python train.py --model="audio captioner" --dataset="struck, bounced, scraped and rolled objects made by modal synthesis" --train_examples=78125 --gain_aug_db=10 --noise_aug=0.01 --n_mels=64 --hop_length=160 --input="log_mel" --spec_augment=false --win_length=400 --tokenizer="char" --vocab_size=28 --encoder_arch="tdnn" --encoder_norm="batchnorm" --encoder_activation="relu6" --encoder_channel_attention="eca" --encoder_depths=[18] --encoder_kernel_size=3 --encoder_stem="single" --encoder_widths=[384] --fusion="prefix" --label_smoothing=0.1 --decoder_width=320 --decoder_layers=12 --decoder_norm="layernorm" --decoder_norm_position="pre" --decoder_activation="gelu_tanh" --decoder_mlp_ratio=4 --decoder_head_dim=32 --decoder_fused_qkv=true --decoder_bias="qkv" --decoder_qk_norm=false --decoder_parallel_block=false --decoder_inner_norm=false --decoder_positions="rope" --decoder_prefix_bidirectional=false --decoder_connector="mlp" --decoder_tie_embeddings=true --init="xavier_uniform" --residual_init="none" --optimizer="muon" --muon_scale="match_rms_adamw" --lr=0.0048 --momentum=0.95 --nesterov=true --orthogonalizer="newton_schulz_5" --adamw_lr_other_params=0.0011 --grad_clip=3.0 --gradient_centralization=true --steps=4300 --batch_size=64 --epochs=3.5 --lr_schedule="poly" --final_lr_fraction=0.01 --warmup_steps=120 --weight_decay=0.2 --adamw_weight_decay_other_params=0.05
Rows from block 6 of the text decoder, named by matrix and row number. Rows with one number belong to one neuron. Each number is 200 + 40 x the weight over the matrix's rms, rounded and kept within 0 to 999. All counts start at 0.
# fc1: MLP up (decoder.blocks.6.mlp.fc1.weight, 1280x320), inputs 0-79
# fc2: MLP down (decoder.blocks.6.mlp.fc2.weight, 320x1280, transposed), outputs 0-79
fc1.108,243,228,162,161,207,199,228,240,245,241,206,210,102,196,179,216,227,205,232,203,153,187,161,207,159,192,213,157,190,270,210,275,203,216,249,186,148,213,193,193,175,250,198,201,237,192,209,129,190,186,251,200,166,224,237,185,170,192,200,183,240,240,201,212,202,232,228,216,240,171,198,118,214,180,202,185,225,243,157,176
fc2.108,213,209,233,138,167,148,172,155,231,191,190,248,234,132,213,243,166,239,247,210,268,195,239,196,187,157,215,194,217,201,205,258,197,197,159,185,225,199,204,239,227,225,174,177,210,152,205,202,205,196,147,146,236,213,209,250,155,209,195,259,162,214,174,178,158,180,208,256,213,206,215,216,205,212,276,207,140,209,254,166
fc1.109,167,215,185,140,240,174,118,219,192,231,265,201,228,169,110,235,187,191,137,199,119,184,186,161,210,173,222,173,156,211,178,265,227,150,218,233,239,173,207,192,135,233,228,176,177,232,270,228,228,146,157,182,221,199,159,239,168,207,165,234,253,235,196,216,213,214,255,225,183,142,148,196,201,200,222,176,249,226,208,223
fc2.109,209,178,216,258,132,191,290,145,195,191,153,114,216,115,224,221,229,298,187,108,240,155,254,173,173,242,172,248,150,221,179,231,151,186,270,234,172,172,153,185,214,206,191,184,201,172,150,243,218,188,327,182,139,284,197,165,166,173,165,177,198,171,232,239,190,165,253,187,225,191,171,265,296,218,150,286,116,156,212,112
fc1.110,156,173,162,179,244,202,218,160,226,167,215,218,250,206,165,199,216,278,135,295,252,200,120,170,257,182,225,170,265,223,229,166,229,187,257,233,132,185,172,220,189,268,207,192,203,189,258,259,240,85,186,124,208,223,151,185,191,187,205,237,189,218,211,132,153,240,246,246,181,178,258,215,213,175,155,159,157,186,231,148
fc2.110,202,209,171,185,151,122,90,164,216,134,241,252,171,223,237,159,234,221,179,229,200,211,128,202,203,246,206,214,207,298,252,269,180,132,201,210,165,243,154,239,233,235,141,228,223,256,165,153,284,161,278,228,230,206,215,199,187,268,183,147,160,222,295,217,124,124,218,156,254,152,195,138,232,274,269,259,302,209,181,155
fc1.111,189,238,202,266,201,212,198,206,215,206,148,179,198,276,243,181,200,177,177,219,262,173,198,234,199,281,187,189,202,244,217,222,163,203,218,221,196,216,183,238,181,199,187,166,191,194,151,160,217,264,179,191,243,173,183,174,192,160,231,145,224,182,233,189,209,165,179,197,186,215,179,182,248,214,199,156,197,202,217,183
fc2.111,185,121,199,198,244,205,186,189,216,180,248,180,209,164,186,230,172,183,239,150,179,224,244,163,228,102,164,219,276,251,208,134,225,252,193,183,189,150,171,204,248,185,167,231,212,180,213,213,188,224,210,222,179,236,154,180,171,211,181,273,201,251,228,239,228,212,213,217,208,211,205,173,189,165,252,239,265,216,175,234
fc1.112,194,150,211,239,221,197,168,193,164,248,190,281,175,191,128,225,106,197,202,185,176,186,228,140,242,150,226,184,196,233,194,162,233,155,247,197,192,147,155,193,182,168,229,138,250,273,202,145,159,237,169,208,198,225,197,263,264,285,211,258,197,178,166,193,174,113,197,189,182,189,294,220,171,205,172,196,201,212,157,147
fc2.112,205,161,179,178,192,224,229,157,239,209,199,239,309,186,208,227,196,206,154,221,206,215,171,282,214,272,194,161,152,156,224,189,162,182,197,228,172,209,161,204,206,196,184,278,195,153,205,137,209,180,216,207,174,185,215,137,240,185,200,212,84,184,217,243,230,244,211,249,306,235,172,197,249,243,232,187,169,189,181,127
fc1.113,230,230,215,200,213,188,172,190,177,247,250,229,230,154,178,237,236,134,135,188,167,131,218,194,162,238,222,232,215,233,215,239,252,224,179,228,163,186,239,190,162,186,256,207,190,204,213,260,226,199,231,212,190,218,194,166,196,207,205,190,177,250,208,159,209,178,186,208,209,210,216,184,230,179,210,134,202,236,226,174
fc2.113,188,162,239,229,212,150,199,159,269,185,184,194,165,235,185,153,196,207,231,185,216,199,194,177,203,214,176,199,197,191,194,182,118,202,225,226,216,207,218,292,244,209,183,152,137,206,182,181,157,180,182,216,157,195,196,192,179,184,159,199,211,157,164,262,215,191,195,186,265,198,184,205,181,183,190,180,200,149,207,216
fc1.114,231,222,272,202,176,205,257,240,142,209,128,247,193,157,189,174,211,279,129,215,248,167,215,221,197,261,121,231,289,160,222,209,139,215,110,125,178,174,189,254,274,149,204,222,138,161,243,234,196,235,164,136,181,199,252,243,153,237,170,142,164,221,127,183,214,154,112,250,156,189,196,175,231,197,175,264,224,208,216,190
fc2.114,196,249,132,129,215,129,285,187,216,190,260,251,152,220,224,301,161,194,278,170,201,208,208,258,156,205,243,128,200,215,228,134,227,152,267,145,108,291,223,144,178,210,249,220,233,214,246,166,235,178,174,189,214,188,219,234,251,166,189,142,185,225,211,242,209,279,248,249,160,225,155,282,218,234,191,191,212,231,234,104
fc1.115,208,178,175,216,275,161,189,160,217,169,195,286,247,261,184,161,278,252,324,228,257,185,161,186,227,216,220,106,196,159,212,144,263,284,232,209,162,146,187,296,228,233,196,221,170,234,213,246,260,247,185,199,202,218,205,223,233,165,162,280,196,191,157,151,192,173,212,137,222,197,239,225,225,229,163,237,111,239,197,226
fc2.115,223,227,165,201,247,253,182,168,204,190,143,139,115,171,287,253,177,200,133,197,174,190,171,257,182,172,229,167,231,238,157,198,75,162,200,180,224,241,181,184,141,164,215,168,228,208,197,240,168,276,264,208,222,209,220,206,165,238,287,167,209,266,167,234,169,196,253,278,185,223,209,105,147,224,166,154,258,164,234,173
fc1.116,226,217,204,147,233,225,233,136,187,149,197,197,229,200,164,193,200,152,188,185,237,212,200,191,196,211,182,210,160,226,263,213,181,284,224,214,183,151,205,241,248,170,224,177,244,183,194,178,249,133,200,140,220,203,159,198,126,170,166,228,199,247,195,195,128,205,173,178,184,209,244,191,146,221,192,154,216,193,163,197
fc2.116,214,198,137,192,203,190,188,159,194,258,202,189,150,215,191,226,194,172,168,184,138,198,208,160,129,229,262,174,135,214,191,236,228,151,178,236,172,189,195,179,169,212,205,193,211,143,183,268,189,224,208,211,153,301,190,237,171,178,227,214,195,182,225,205,181,229,196,196,185,238,229,113,132,121,166,242,155,212,224,232
fc1.117,239,99,92,132,134,216,306,185,231,179,214,176,163,187,178,90,195,132,173,217,184,304,153,231,253,183,240,239,192,174,212,225,209,277,132,203,179,199,164,111,204,165,249,183,224,309,233,97,241,209,233,235,274,195,221,238,228,123,239,74,228,250,249,232,289,165,186,111,202,161,248,251,169,157,204,196,199,153,220,177
fc2.117,156,260,301,209,213,185,134,167,175,235,187,147,279,181,236,210,118,229,234,226,240,85,238,157,117,272,154,261,162,243,175,142,263,156,210,243,214,215,206,307,201,217,211,265,175,119,133,320,119,180,269,136,156,240,253,122,224,207,106,258,222,213,174,180,141,248,240,270,150,195,193,218,234,231,211,160,215,236,210,259
fc1.118,176,277,213,230,274,182,221,196,179,173,181,212,163,185,145,170,213,270,243,186,206,242,123,179,189,186,210,276,221,195,215,239,201,238,259,219,170,166,255,244,198,282,226,158,175,151,212,115,214,201,254,236,174,220,216,155,161,149,193,229,148,134,246,221,144,158,223,192,179,207,203,201,168,239,210,237,280,156,208,191
fc2.118,216,184,169,225,229,273,183,246,156,221,163,183,234,166,248,199,219,166,218,142,180,165,190,232,166,236,200,155,186,200,224,189,254,283,195,201,213,191,204,98,183,191,249,159,243,164,182,273,223,215,245,180,193,157,246,169,190,193,179,198,243,211,176,162,182,177,181,208,171,182,220,183,223,216,226,132,168,253,152,306
fc1.119,141,239,131,163,214,187,220,238,180,184,171,234,244,182,210,175,193,137,169,182,218,146,227,158,211,201,163,162,226,219,152,236,218,184,187,147,230,261,191,213,229,169,242,198,196,209,207,267,149,135,197,221,208,209,254,188,235,190,202,275,149,187,239,135,244,309,243,180,174,216,175,190,108,184,196,164,121,239,231,185
fc2.119,167,177,210,178,146,183,199,258,144,253,160,253,134,189,228,220,152,254,238,174,217,229,185,281,174,69,202,211,167,210,195,117,270,226,182,245,199,180,133,191,187,216,198,177,227,142,268,161,194,245,199,176,224,178,211,194,140,190,143,216,296,132,187,131,219,204,159,227,192,184,310,270,192,192,259,228,315,199,157,260
fc1.120,288,205,185,166,271,183,97,188,118,177,219,246,125,225,249,239,189,176,174,277,292,111,203,271,191,318,135,200,147,245,259,180,184,204,250,184,232,294,175,199,151,227,200,186,217,243,273,301,233,248,130,211,81,214,214,106,218,237,224,181,214,188,185,313,217,118,217,232,247,176,232,166,178,168,235,174,200,207,185,174
fc2.120,74,289,305,193,197,228,290,180,188,209,196,229,103,201,137,123,162,224,245,207,216,215,145,145,205,199,211,135,242,215,214,295,124,163,190,177,138,170,239,256,193,263,242,250,212,152,127,297,170,161,144,179,212,140,143,193,272,284,176,277,222,245,143,205,109,280,173,148,317,261,213,322,175,270,197,238,259,235,179,191
fc1.121,215,194,227,212,194,201,215,158,236,150,292,252,149,261,242,265,144,245,116,159,240,148,215,243,231,197,167,183,220,175,221,185,219,184,189,199,192,156,188,209,219,288,212,212,208,202,254,176,171,223,212,203,184,266,153,167,149,147,187,144,163,220,197,135,286,161,233,184,176,192,164,218,271,191,234,167,239,149,286,252
fc2.121,216,202,205,207,155,176,197,221,179,205,177,257,199,219,208,213,178,237,178,224,226,187,256,179,146,223,218,264,168,177,265,216,200,140,241,234,223,192,238,225,159,276,148,101,125,223,261,251,254,238,167,227,187,190,199,200,208,204,204,159,232,195,241,106,261,191,121,198,192,171,252,223,155,225,214,210,235,230,209,179
fc1.122,183,98,202,73,167,153,198,222,233,254,229,116,243,177,182,191,169,165,122,171,194,180,185,195,268,174,199,101,273,175,227,266,196,244,205,178,248,207,150,177,181,162,161,154,171,211,229,152,104,141,211,214,161,231,115,189,172,190,124,259,211,105,272,202,207,250,196,164,191,217,197,196,261,274,180,205,236,191,276,239
fc2.122,184,288,213,279,209,263,207,193,251,137,219,238,120,210,224,191,252,198,255,216,171,211,205,261,210,223,245,262,163,155,169,162,180,188,177,235,179,193,236,240,188,246,251,201,215,246,182,176,281,184,224,186,214,167,247,151,160,293,185,75,190,309,152,201,181,166,236,176,204,205,179,162,143,185,193,213,127,177,187,148
fc1.123,261,166,205,137,229,214,272,195,233,152,203,196,193,211,244,210,205,123,174,197,272,177,184,159,174,229,206,155,201,260,130,231,180,219,251,207,172,204,240,301,192,196,148,211,166,150,201,212,210,174,123,199,156,246,229,156,264,233,157,225,245,196,144,222,194,165,226,268,215,141,155,189,110,218,239,170,162,239,144,129
fc2.123,137,285,247,201,229,179,127,167,190,136,247,228,196,219,135,201,162,246,197,268,221,288,212,206,254,169,169,252,203,196,224,166,211,216,87,177,227,198,145,145,222,186,203,170,259,214,158,213,145,232,204,197,174,188,196,167,129,141,230,92,187,138,120,193,184,204,200,208,177,241,245,212,234,131,161,214,337,167,192,158
fc1.124,206,223,203,188,100,240,126,284,270,168,196,171,176,198,173,217,135,209,209,205,221,144,138,219,199,263,251,131,229,174,254,161,235,211,190,245,298,211,122,172,206,163,208,248,208,91,225,191,211,197,295,154,169,289,173,234,246,164,170,188,169,244,171,154,263,221,248,258,181,166,204,245,167,222,166,124,221,192,157,229
fc2.124,295,209,152,211,186,216,147,155,108,213,181,193,157,223,265,247,181,158,194,185,161,192,192,145,279,104,218,228,214,185,183,198,162,107,301,158,93,117,215,198,232,149,189,173,144,205,156,118,198,202,163,236,253,163,181,221,171,216,227,214,269,181,155,289,262,333,189,136,181,203,256,200,156,186,233,133,226,174,188,200
fc1.125,191,255,211,171,204,273,246,179,231,225,169,197,210,168,167,199,196,157,219,223,195,227,190,160,229,138,139,185,175,220,164,192,221,205,194,124,255,202,262,212,219,205,263,200,175,155,157,172,228,150,163,265,131,209,229,188,201,202,218,178,203,179,231,130,171,242,187,270,213,218,203,172,236,231,236,235,143,236,231,219
fc2.125,189,127,189,220,186,174,212,184,158,175,180,267,216,233,248,230,198,186,191,193,239,261,247,207,260,221,204,157,149,187,208,224,196,199,142,225,198,219,164,191,215,151,151,227,201,242,158,225,135,198,249,147,205,207,212,257,214,185,208,175,171,167,213,223,229,182,214,243,160,122,172,125,178,226,207,249,209,214,145,192
fc1.126,134,182,163,175,208,173,226,204,214,153,208,223,169,177,237,168,279,176,185,189,249,154,202,199,237,116,167,220,281,137,197,234,190,181,202,183,255,130,159,200,189,154,163,197,257,159,188,215,245,183,121,205,217,223,236,252,164,153,150,226,179,247,201,175,199,183,172,197,189,191,181,233,192,200,211,131,197,176,109,192
fc2.126,146,190,204,249,169,220,216,196,149,224,217,165,189,177,207,212,201,195,198,140,183,179,174,212,183,218,267,194,154,189,145,172,219,196,220,214,193,194,190,187,219,249,235,127,184,178,148,177,197,201,278,214,237,242,178,222,223,133,251,176,248,140,239,215,206,153,201,149,214,215,217,139,212,205,208,210,191,218,189,228
fc1.127,221,260,183,181,150,211,204,188,208,237,175,201,285,137,201,143,174,179,240,207,163,205,234,184,225,196,280,187,69,290,174,218,195,166,176,216,158,153,208,177,166,228,220,279,270,161,194,157,98,177,170,219,182,273,148,104,174,176,153,159,162,128,225,177,265,257,176,166,196,194,95,250,121,253,230,273,149,205,167,234
fc2.127,153,171,228,92,329,221,192,251,144,193,195,234,191,192,132,161,160,202,217,169,236,248,213,163,179,169,189,127,208,171,185,119,191,91,201,171,184,227,271,203,165,259,243,162,186,306,230,206,276,184,189,147,224,229,242,136,159,205,211,224,115,267,228,200,176,150,265,203,179,191,256,200,161,159,156,155,238,215,220,192
fc1.128,198,240,184,230,210,258,208,149,193,196,195,232,250,174,223,164,211,120,156,225,176,234,157,202,185,185,207,209,173,182,166,211,154,163,137,228,187,195,192,211,172,192,221,177,219,166,213,242,204,196,263,165,207,183,218,191,242,163,206,239,223,212,244,166,183,239,271,224,156,181,242,234,168,184,243,202,211,206,248,225
fc2.128,190,192,227,118,257,168,175,173,132,208,245,250,160,146,202,252,166,169,229,172,204,231,235,167,189,215,239,258,241,167,125,232,201,198,219,148,239,247,176,197,234,186,217,200,158,197,224,218,192,151,194,263,201,199,178,161,219,201,244,243,198,140,179,216,173,245,160,193,189,185,192,254,202,203,194,217,197,131,190,197
fc1.129,230,171,197,170,198,202,178,184,206,226,179,145,213,279,228,221,207,162,189,230,288,152,208,146,208,226,220,186,186,189,217,174,197,153,228,205,191,210,235,189,174,213,170,240,272,253,163,158,208,222,206,183,216,210,216,221,178,168,138,166,266,229,219,190,193,250,201,188,173,221,165,175,210,213,192,218,215,220,227,156
fc2.129,92,190,186,214,170,226,180,250,236,133,153,256,178,214,201,190,237,186,187,189,198,201,148,195,204,255,131,160,183,247,211,248,215,262,171,229,127,242,221,193,192,218,186,210,181,191,194,188,199,201,188,206,199,179,184,254,172,198,196,316,133,152,180,155,215,201,187,200,221,150,203,172,167,189,189,259,185,207,236,233
fc1.130,210,191,157,190,153,169,217,234,279,176,298,173,207,175,183,173,208,260,230,225,245,212,228,145,133,159,191,239,256,123,196,202,252,176,204,126,216,167,112,137,167,247,220,240,231,197,213,166,177,162,213,243,188,225,183,245,144,196,192,183,173,157,167,157,241,222,177,239,220,216,241,194,127,185,206,216,254,220,202,163
fc2.130,227,119,205,191,211,185,221,167,207,203,248,266,188,238,182,188,151,185,193,128,224,223,192,169,205,213,253,193,191,237,186,273,219,194,206,191,212,229,254,293,223,146,185,200,212,194,220,226,262,233,220,192,167,203,197,124,185,222,160,228,231,220,158,186,239,159,267,233,213,146,200,143,204,166,230,203,208,149,165,232
fc1.131,176,197,197,212,171,249,204,188,183,243,195,146,167,214,236,141,153,208,284,182,233,178,261,212,206,183,114,182,153,212,196,227,238,233,143,208,230,258,195,208,188,213,138,167,215,241,204,213,195,221,189,220,163,271,169,188,231,185,147,216,160,192,187,224,261,240,177,161,195,182,155,252,226,216,250,166,215,151,211,195
fc2.131,169,184,239,215,198,297,207,222,203,231,192,185,220,146,134,196,190,154,193,222,177,217,145,203,165,234,263,186,272,225,205,194,177,171,198,253,256,165,191,195,161,250,210,242,157,166,283,204,112,240,224,166,216,229,238,133,139,280,188,156,233,207,222,205,179,162,237,185,197,193,164,231,211,219,183,218,161,144,227,179
fc1.132,181,216,137,262,210,200,231,252,199,183,173,155,203,233,249,183,95,274,147,141,206,175,168,148,187,224,226,255,146,135,215,150,152,244,277,254,229,241,175,210,235,306,274,231,203,139,185,219,186,152,166,199,282,174,189,162,243,199,270,202,258,186,109,218,179,171,176,244,132,199,206,161,221,201,220,260,199,208,153,232
fc2.132,158,271,279,216,227,188,169,226,228,127,189,229,202,252,254,180,216,157,221,228,216,205,201,191,161,141,81,175,224,205,159,265,319,187,151,148,135,174,214,176,230,151,147,133,164,240,124,274,237,216,183,135,111,236,162,217,224,215,248,262,160,160,291,234,156,191,117,205,199,181,173,134,222,216,237,178,182,191,202,148
fc1.133,136,244,243,233,260,220,200,234,212,88,180,176,138,131,133,196,199,180,244,197,109,216,240,192,218,256,178,209,243,172,215,156,176,169,143,204,146,172,236,214,208,136,202,222,204,215,210,224,177,169,131,171,121,217,209,143,213,250,219,215,177,194,252,169,163,217,214,171,266,171,203,179,163,194,246,155,244,214,214,162
fc2.133,228,188,202,130,248,214,182,183,158,230,173,196,316,250,260,165,257,233,149,221,295,224,188,215,118,148,200,171,169,244,253,241,270,279,219,210,216,249,166,186,189,238,208,151,171,173,204,166,181,174,249,268,268,222,241,271,191,141,194,166,186,223,158,221,244,205,151,246,173,241,199,229,189,190,150,276,131,253,125,235
fc1.134,233,208,199,200,179,196,190,209,220,92,176,260,175,230,252,194,236,267,259,221,245,209,206,116,169,220,169,219,206,173,217,206,260,196,266,167,202,141,229,286,128,246,181,224,199,233,215,217,218,181,204,176,244,190,165,195,187,223,208,251,223,194,194,224,272,177,227,214,178,160,276,190,203,195,139,175,221,234,168,194
fc2.134,186,251,208,223,269,211,162,175,158,240,192,186,226,235,176,242,242,143,194,217,166,230,157,239,201,216,158,92,208,203,244,172,192,232,155,223,187,190,205,107,231,276,199,193,254,214,202,243,222,249,196,271,206,183,180,196,182,191,165,183,253,205,183,223,170,235,186,162,176,201,200,172,219,181,227,179,222,248,240,207
fc1.135,244,284,247,237,221,186,134,177,232,166,172,164,235,120,240,221,177,229,233,183,226,189,232,180,202,185,137,157,176,217,206,238,236,272,207,241,133,212,223,178,213,169,165,272,217,189,265,166,248,178,236,158,177,177,189,230,146,146,183,172,224,225,187,182,209,297,214,208,156,239,189,179,181,328,167,204,222,175,198,88
fc2.135,204,189,176,80,203,216,216,249,196,194,154,193,224,157,240,207,164,215,208,247,163,234,202,184,199,206,262,282,249,231,159,228,134,161,157,248,215,164,187,163,250,180,178,251,179,184,271,167,188,189,165,191,156,267,240,148,175,176,116,196,184,176,195,243,208,237,204,225,237,206,198,283,229,169,214,258,209,241,201,217
fc1.136,257,297,139,282,141,215,204,260,209,143,193,191,237,196,166,192,223,343,133,176,267,159,190,126,215,140,177,138,207,175,303,195,258,272,209,148,209,215,267,183,244,126,279,282,115,289,226,165,142,186,240,382,202,225,222,213,237,256,245,107,266,262,96,199,313,194,130,149,214,165,208,151,147,215,215,153,187,164,161,178
fc2.136,236,205,206,188,190,205,141,256,222,241,428,223,208,271,180,234,244,234,155,165,70,222,222,191,279,185,196,175,198,270,161,210,127,173,208,203,211,196,208,261,226,160,174,190,181,112,181,177,166,194,165,149,173,137,171,218,134,254,256,164,175,261,166,225,218,212,184,225,245,191,219,290,204,228,231,164,287,134,224,150
fc1.137,144,158,182,234,247,192,196,177,154,253,145,151,249,216,224,265,158,173,230,237,174,213,246,213,172,267,130,276,194,190,225,226,233,255,150,227,173,230,191,192,209,250,222,190,180,183,206,242,192,142,239,153,214,162,252,222,219,161,310,212,256,217,228,192,233,188,152,323,143,166,137,172,155,211,242,258,305,197,171,209
fc2.137,195,236,218,209,176,297,126,95,228,120,193,219,90,180,256,229,160,195,199,194,190,196,214,188,95,134,172,156,195,219,179,211,205,232,159,228,153,223,213,235,245,187,217,140,192,188,267,202,183,237,225,197,207,194,207,179,213,216,245,203,206,221,192,283,190,238,171,172,215,193,205,159,275,202,162,148,193,223,153,281
fc1.138,181,214,161,190,240,179,183,132,158,184,247,225,273,132,148,205,207,104,187,254,201,213,220,234,145,172,224,177,188,199,155,237,230,203,214,207,177,231,133,283,239,219,218,154,205,202,205,195,225,200,172,239,189,135,255,191,114,236,250,201,262,235,165,160,193,185,173,209,156,205,195,169,192,209,226,188,178,237,221,212
fc2.138,191,227,239,228,200,209,221,201,189,199,226,228,245,225,221,275,220,208,184,240,214,206,260,190,200,217,227,165,217,170,179,208,249,222,189,242,228,215,235,157,140,258,170,194,260,158,240,209,247,95,208,219,143,217,249,171,214,208,226,322,193,219,231,155,211,206,192,173,164,165,196,165,132,209,209,200,154,195,217,216
fc1.139,205,168,225,198,258,125,254,279,265,248,173,183,203,130,165,208,165,186,208,209,141,211,285,175,211,157,152,120,236,270,46,152,268,173,231,232,189,204,205,173,128,275,234,121,184,256,182,266,119,254,128,226,182,97,219,236,169,222,199,207,154,177,167,193,180,247,179,123,180,281,72,224,249,112,172,217,215,213,305,165
fc2.139,169,197,132,223,212,259,208,191,240,274,137,250,115,235,231,234,206,223,166,206,177,177,51,230,241,192,242,173,184,191,204,251,172,193,232,175,236,175,325,226,210,210,215,109,290,230,193,247,245,231,228,126,174,342,253,156,189,175,210,170,151,216,178,202,260,180,207,175,253,127,186,194,122,137,204,315,282,171,184,164
fc1.140,208,242,250,204,185,200,262,231,134,229,241,188,247,221,222,216,223,169,253,220,255,219,140,132,163,171,206,151,212,225,212,154,171,231,268,192,180,186,255,280,160,223,187,121,244,165,178,271,221,194,180,204,178,127,222,195,200,242,202,221,224,138,148,225,176,241,179,171,226,213,143,184,166,145,280,317,150,249,213,175
fc2.140,162,246,224,240,132,202,245,209,160,207,167,232,143,178,225,163,236,213,155,180,171,195,209,165,207,174,220,194,125,175,152,186,205,264,143,203,178,184,256,189,160,177,212,201,160,219,178,233,146,198,185,213,225,245,204,303,215,226,162,186,224,168,156,270,246,243,254,168,188,167,144,204,187,136,197,256,232,144,198,200
fc1.141,200,210,198,193,171,199,218,174,214,179,169,147,238,166,171,227,269,181,155,232,224,152,129,200,200,199,174,209,209,179,240,160,216,210,182,219,182,231,237,217,205,195,187,213,166,209,185,149,203,220,203,166,183,220,138,214,218,227,220,269,194,257,227,223,175,253,155,213,212,185,209,206,221,153,260,158,218,209,252,236
fc2.141,180,140,175,228,171,196,224,142,206,232,254,213,165,170,210,194,168,213,183,175,209,228,221,158,171,211,204,183,200,237,197,211,218,189,190,195,156,207,232,170,252,211,180,256,208,203,172,225,236,235,193,199,190,170,248,204,177,217,161,198,168,193,161,194,226,200,189,165,166,169,222,169,196,240,185,202,208,245,138,207
fc1.142,162,231,180,178,187,121,160,219,190,174,233,202,274,236,129,248,213,151,232,161,227,242,202,207,195,217,163,199,155,158,212,309,210,276,172,202,251,201,147,270,138,182,114,160,287,240,173,260,212,156,144,190,223,239,152,254,158,207,188,169,269,207,137,160,244,127,213,152,228,146,203,305,221,152,226,173,165,172,252,217
fc2.142,185,168,182,284,242,288,302,131,194,123,209,170,192,147,142,176,179,145,165,170,182,167,233,195,252,169,210,202,210,208,217,168,154,179,184,246,123,230,195,253,154,272,263,165,149,232,274,158,202,241,220,174,172,203,159,173,274,190,198,297,168,102,258,198,128,186,230,201,192,210,263,173,258,239,105,234,175,221,132,185
fc1.143,242,217,157,193,193,200,208,146,199,178,190,185,233,159,207,178,195,200,220,197,202,221,213,156,171,237,183,181,200,218,178,178,178,219,230,204,178,189,184,193,183,227,228,163,196,189,198,202,223,162,217,203,217,216,206,232,192,181,192,235,230,215,205,215,197,259,174,217,217,219,162,167,218,212,224,241,230,208,226,227
fc2.143,192,200,178,236,229,154,189,211,192,174,215,188,191,205,193,253,231,208,201,229,218,195,199,148,192,139,204,211,193,169,201,200,206,215,150,207,186,209,188,161,190,233,184,198,201,196,190,208,197,224,188,186,226,162,242,203,188,177,199,215,183,122,157,196,213,200,176,179,221,188,211,206,204,200,212,191,194,161,235,219
fc1.144,229,246,217,231,187,227,145,214,117,155,73,141,135,192,156,218,169,162,165,182,210,160,174,155,195,180,176,159,190,164,245,180,215,216,189,105,223,190,237,174,177,217,257,192,229,121,293,227,174,186,285,170,208,144,217,196,218,57,191,188,215,153,232,260,175,133,83,152,180,204,295,227,188,256,154,282,318,199,182,258
fc2.144,191,191,228,214,255,141,200,207,94,312,207,149,235,250,132,159,150,234,203,243,204,234,180,167,166,138,224,246,242,204,192,196,181,234,235,250,175,229,147,109,220,243,233,160,208,242,262,184,146,260,297,263,220,155,157,189,223,198,242,195,192,183,260,179,169,233,212,243,197,297,228,161,213,153,199,261,236,247,169,230
fc1.145,140,190,154,126,158,253,220,272,174,225,178,209,251,264,190,177,233,136,128,235,205,185,210,151,196,236,196,246,186,199,182,190,196,255,120,191,157,231,213,303,164,254,130,217,208,195,170,231,248,172,209,89,189,193,148,168,284,128,161,272,186,162,173,207,189,207,241,155,213,115,215,194,184,190,173,147,317,189,189,328
fc2.145,224,186,219,275,204,197,243,209,246,197,243,110,256,221,186,168,198,268,243,154,219,198,162,203,224,139,178,183,235,97,297,152,140,212,207,237,254,94,127,137,210,198,277,209,174,162,186,207,133,252,121,254,232,244,243,193,175,210,241,201,127,183,168,262,181,285,194,224,175,255,216,242,203,81,93,240,139,167,173,192
fc1.146,201,218,229,192,223,193,196,179,224,210,219,221,207,202,223,112,199,168,209,202,214,219,153,203,172,178,225,222,208,262,212,204,156,198,184,249,197,178,185,140,196,234,204,172,173,175,232,224,227,181,203,169,208,247,168,211,139,237,159,187,174,232,163,131,199,211,240,132,190,220,184,230,184,219,195,302,256,235,178,236
fc2.146,181,221,187,198,197,173,215,234,192,248,155,179,221,173,198,239,190,215,188,164,182,188,254,167,169,193,211,181,232,153,176,187,252,148,217,153,209,196,212,239,258,236,209,176,231,256,175,187,197,189,147,229,219,169,199,192,218,213,190,172,179,171,222,270,198,225,180,301,223,189,233,188,227,118,243,200,199,184,217,143
fc1.147,231,224,186,212,213,157,247,237,252,222,137,207,200,171,230,186,236,167,248,159,200,130,186,240,190,195,220,214,198,215,162,259,210,191,179,223,79,148,278,234,182,185,201,147,308,198,257,246,202,228,181,198,145,272,182,207,200,215,216,275,213,159,219,172,229,263,217,226,189,201,208,242,205,194,176,228,169,181,235,209
fc2.147,191,220,195,253,230,208,208,191,179,125,188,166,247,191,243,266,208,211,171,279,218,187,191,201,278,210,216,205,240,217,219,201,182,234,146,222,215,164,210,233,192,186,200,242,179,187,232,204,180,163,194,121,249,168,241,139,226,217,180,177,267,213,201,255,213,103,210,115,219,234,170,221,137,249,189,228,171,227,150,210
fc1.148,162,211,187,291,231,229,190,221,254,297,184,228,288,270,161,180,237,229,235,221,220,249,188,218,203,149,178,202,182,186,249,228,180,242,227,279,126,269,189,235,262,163,260,249,207,280,196,237,149,210,145,222,138,216,160,198,153,236,204,199,195,256,186,180,147,269,212,158,188,132,243,177,248,180,114,168,252,168,229,224
fc2.148,259,261,188,143,125,202,140,203,160,177,205,210,189,161,169,144,197,200,179,209,203,120,256,148,168,257,141,186,298,203,221,180,238,140,145,112,280,223,138,214,171,278,141,213,248,181,130,233,132,231,179,193,287,262,239,167,192,217,187,216,187,179,236,165,256,161,236,225,201,210,172,212,154,196,191,150,162,202,214,255